{
  "model": "image embedding model",
  "dataset": "single toy objects rendered from many sides on busy backdrops",
  "image_size": 64,
  "crop_scale_min": 0.8,
  "translate": 0.06,
  "targets": ["colour"],
  "norm": "groupnorm",
  "weight_standardization": false,
  "depths": [6, 6, 6],
  "widths": [80, 160, 320],
  "am_softmax_margin": 0.2,
  "beta1": 0.8,
  "eps": 1e-08,
  "warmup_steps": 1050
}
Rows from block 14 of a small image embedding model, named by matrix and row number. Rows with one number belong to one channel. Each number is 500 + 25 x the weight over its row's rms, rounded and kept within 0 to 999. All counts start at 0. Numbers have three digits each.
After each channel's rows are labels from the 100 images, of 14848, where the channel reaches its highest value: "lies over" is the class under the peak; "top examples" is what is common among them. Only what is clearly more common there than usual is listed. The data: single toy objects rendered from many sides on busy backdrops.
# c3: 3x3 conv (model.blocks.14.c3.weight, 320x320x3x3, each kernel summed), inputs 108-143
# c1: pointwise conv (model.blocks.14.c1.weight, 320x320x1x1), inputs 108-143

c3.160:511495500507527464460512459412510534475511482492498513496510502493518478493526503493443473499490507536507498
c1.160:513466489491473489502498482457494520479462481485498513460509491512461490475494511517461460516489479520485517
lies over: part in the main colour
top examples: grey; white

c3.299:509505526516516499483513534507495515518541468511472504511533504497503478529516504492473484472506500469467523
c1.299:466519517475525501479490487447492489459508473479506509529512481481487460523460523515494453494481486449462551
lies over: part in the main colour
top examples: pink; white

c3.84:501506503513504466521459509522484524500468478452508502440495484499517512513525488494484487496509487518432527
c1.84:504539478513469506455504495480490526494502475460494500449501516498478539533489530467466467514512457516489509
lies over: part in the main colour
top examples: grey

c3.78:496479507494480518512502514501482490475502503510488502498519471467547505529468482516513474444526492449512500
c1.78:508513507520513503526490508499499510489507539518503505568493483535509493540483515520525492452523480456482522
lies over: part in the main colour
top examples: teal

c3.310:466429490478513513464486514520485520455507451476462458516496470465492519473494514497504474542497490449468506
c1.310:465428517469527503484516512483496495443499464511465462546513472472500499476508500498499483532464511491484520
lies over: part in the main colour
top examples: purple; blue

c3.173:482517493509505485463504442517482519536471524476517522487487485495476502485459460469474545482514559485521430
c1.173:501498489496513459492492457492454502503495505490494510498474472482472487485482477485521496480508569526498412
lies over: white part; part in the main colour
top examples: bottle

c3.275:516500517484470433477479454533504495527514473502505478484462531535523486489499501469491501503500464504498474
c1.275:507501509478474433487502487519488495485461489465480480468455509511503473530516481496491487501478504507473476
lies over: brown part
top examples: flower

c3.254:482498522514512507537482522492491524555487508519521499509469492505498510499510502529539498508539519457511521
c1.254:461508516519534526519492511510501499529476490516516499515491478490530503518511476499526537500517509509521533
lies over: brown part
top examples: ice cream; hammer

c3.174:474494541516514442524526517515509502487491443496523519501508545516507466510477471463512494532515539490538453
c1.174:464488504502511437512516544497494490481478470478516514486478514509505483521522475467460481521492530524500464
lies over: brown part
top examples: flower; ice cream

c3.80:484527509529484509508492530521510531504503466439531455499552489498478496507553522498518481476522466509443509
c1.80:490494501496533490482498501512502489465451484493505468508487459495501493508509529488495467480512447503455516
lies over: part in the main colour
top examples: grey

c3.194:489496456470500514498456440514485507517575480489502501464513505484500476487505520474464483515534460517516489
c1.194:473514502457490522499444486512511507529554486504517494482546495474501517495496483469495508503523488515502469
lies over: brown part
top examples: flower

c3.198:509478506491536459532498488492525512495462502490522498470512498495499519529508500504457505432524481494554493
c1.198:494476550474563522514476495496521514490478494525524514528467486512497483508518505505500510456503532496525499
lies over: part in the second colour; part in the main colour
top examples: truck

c3.229:519500501478502483477494474493448459511480527520515489504541497474527490513498481522507524485485534498530487
c1.229:474500517448502477495490471500456469514490514514503507497542495514471488555508468499500471493518480514486477
lies over: dark part
top examples: airplane

c3.148:497489485545512492496511537510539480507473499470514528488485504499549485522477462491529513508508474502459496
c1.148:492486492504477488496496526514525442527462498504517506457515487508503477475501457514499498449475489501474491
lies over: part in the main colour
top examples: green

c3.259:511535490543528514496527532522496535478486480513551459545474534493514519514460478486497471509524479506560503
c1.259:492526491530499490474489514521484501488509512512554488561488484465543491501478514500528489454494497480540510
lies over: part in the second colour; part in the main colour
top examples: lamp

c3.203:460457479511532530519525517508489492501518519486479524499469492484515501486527459481467517485497488493490505
c1.203:505487483524506524508501528515497477508459490508502489494451494503501455533504539473509503486470468491451490
lies over: white part
top examples: car; bottle

c3.48:453529511540505552509470521488539551502466512503526490467517516509518483531562480508520492480492507487465489
c1.48:499529537535517454510465537504513538474517530490531513427514530511503465521526504478494483493514527501502485
lies over: brown part
top examples: ice cream

c3.140:494514503513511494488543529542495493537525497504506486508503526482513513486492501534477514515540518469478498
c1.140:494473488514481464479516513524513466495467469460494458496514495475498473450527484510465480490492501499457509
lies over: brown part
top examples: pine

c3.189:493495493504535478487491522487515541500481476519479476506494493477523507480485499479486500501464485495464484
c1.189:490507553515564499506486532486506526501502476514519478566498500494517501502483539458505513493497534490490491
lies over: brown part
top examples: flower; green

c3.272:503525504513485498500502492517512523504465520507509505505497537500524494506491449475472476497522494484429512
c1.272:466495530519496497507497501518449482495464505491489504533477484514510452467482508487495500506491525513475537
lies over: dark part; part in the main colour
top examples: trophy

c3.210:502496488511479479506504493517506525521449501506507488503513540513517519512506444495464470516498502519432458
c1.210:471518515520527471516535521519487495516492529488530536498506515519505540520553467527468528520452525542451491
lies over: brown part
top examples: ladder; grey; flower

c3.196:473487514530505500516520505501512490498500479506445503501489522516503526484503503523499509448496507488506532
c1.196:512484495501531488486520501487510474503485491479458515504471520507507487489519508508489479494490480508485506
lies over: brown part
top examples: ice cream; brown

c3.293:518524499492450480514496491524483504540485541529512484480519486461533519479501488473486482457470456502475484
c1.293:520526511521521476513493519528495516493491517509499484539513503472539508482507501435511442478524467502508499
lies over: dark part
top examples: trophy

c3.24:502469510499469465531494499491498499504544495469542502506501491513518471462471494463502516513490501495527472
c1.24:501524519497489403507477480503514537510539494482497486516468499521498505504454532507486492507493513473480447
lies over: brown part
top examples: pine; house

c3.222:490503505475551478488482488528476469550489497522538516519475494507495483515482493524433492525509483457471501
c1.222:474504517450582496495503488504464470531492475502511498541497491501452475519479538517451472518498526472502499
lies over: dark part
top examples: trophy; hammer

c3.278:483503499517512514467492533516470515518513496464450485534496494513513501514487419473469503470464503505531490
c1.278:458508528498522474495480505506478514524516501412510514550497480471505513497500532459499479477506518503508507
lies over: white part
top examples: bottle; white

c3.156:509501510505518480501476468483479492508537461513501537485474487483477514514494521465512509456462509484530491
c1.156:498501507507546477509471503500491488509540473492502489545460496497504514478498522479500489454492520511518459
lies over: dark part; part in the main colour
top examples: black

c3.45:523509527513473488450534472457508531511484515514523522491503486485478500514469463493473518492493479455485457
c1.45:521508513499500511483515491479461489514479492526508528470479471445440439491466466483481498498516486462496460
lies over: white part; part in the main colour
top examples: bottle; white

c3.287:490511518485567482494505492509475481492527491513458486497470522501509493510522545486503501513486535503558542
c1.287:469503537456502473493500479503437471448505531491455445509478506495483501487504521480484470539477549517514507
lies over: brown part
top examples: teal; tree

c3.97:484515507502508540499499504508477488496440515506486515463513492500510498520504480477506509439490497475488512
c1.97:485512510530482528517455518483485500480444487511512501467523495568487494545479491522497485461504491493474545
lies over: dark part
top examples: trophy

c3.184:496462497506541477496498556539489516522479463540521471513474495473502506466489505507500466499499505537518471
c1.184:500463540482556493513491547520483513489505446519527449541484511519502520492490501515488483508495531524523480
lies over: brown part
top examples: white; flower

c3.270:462467503479442515482490501538471515515532498467532508490507506487512507513482473489466467533497483476467528
c1.270:484451457441473441498479515535479514491524473486489521498482510496501513514494502483495474493501484476515509
lies over: part in the main colour
top examples: grey

c3.29:501498509481461492451517484503500504479466500475517511524518511523547515473461509482483490535543492507472516
c1.29:493498545493530504511485507510487491498498502486509510557489533510543485508460525459491487502503506490474522
lies over: brown part
top examples: flower

c3.315:473478508506550468467513512498474492444533463500463472502483522523498517459493486490465528511488507482523532
c1.315:508510533509565491507497508454494531413499503524448417488460502516501546467496480510508533506464536488511510
lies over: part in the main colour
top examples: teal

c3.60:486465506464513464499506494502487506488511517474518521506502501489512497467503505504451497503499476525467462
c1.60:467463517454519486497534470508491475460501547485486503488467483496491460476491511516479464505496483497520491
lies over: part in the main colour
top examples: white

c3.256:533494515535471474516526497495485453484453485506512506482516514513520461498508501498486488499481501474499513
c1.256:518502525525541502513518514501497502497504510469491517558493496472497488518515524481491507481497549481479489
lies over: part in the main colour
top examples: airplane

c3.167:526486472509495508514525502477495463524467522505532508550490499467511466526542496449484490466459528496494531
c1.167:518487448444506511506493470468483472525438495496514480521481496480474481520518506423524479461471507474512498
lies over: part in the main colour
top examples: hammer

c3.244:509498468448460489490485495513481521524512503489536447516539506489521502516483479499439496517534503514487490
c1.244:495476498438487490509504486512486536494504494479503455497501502501480505530420465511441502518538536541491468
lies over: brown part
top examples: flower; level; lamp

c3.284:479531500495478507486530501504492485527469521516470519450530502524487490522498483537485542456505535490440532
c1.284:482501513481520492479505503502471479507464517499483520514511494501472471487474494513492515454482516466486532
lies over: dark part
top examples: airplane; dumbbell

c3.6:478495504486526490463467497495519535548493486484500455487496480500514532502483496473510478498449481499512495
c1.6:498511507520544524499446466476507528516484489481507486505493491489523543501483515468506524524488504500501506
lies over: brown part
top examples: ice cream

c3.35:543558521504511434481524478500499515509495485489509517496486500515404490510477520500495521469522476488482472
c1.35:531508485510498469479488500525485486515485503474505520511484470491455460501451503466493495493491504491453471
lies over: brown part
top examples: ice cream; blue; red

c3.28:522483487484481487489508502509527496493488500522503524498494511519518506495496429496466473495465497483431513
c1.28:500493526507533468488505463530549465495472490513541531512516469548533494516476448477482525491437541490528530
lies over: brown part
top examples: flower

c3.135:480422480474505493515494507508519499529431465470522485500490504495495511479477504459520486446514448526482539
c1.135:492459494484484479528445471474520459482443503514526463454504506518459492475490474476483514490488479459484527
lies over: dark part
top examples: white; dumbbell; airplane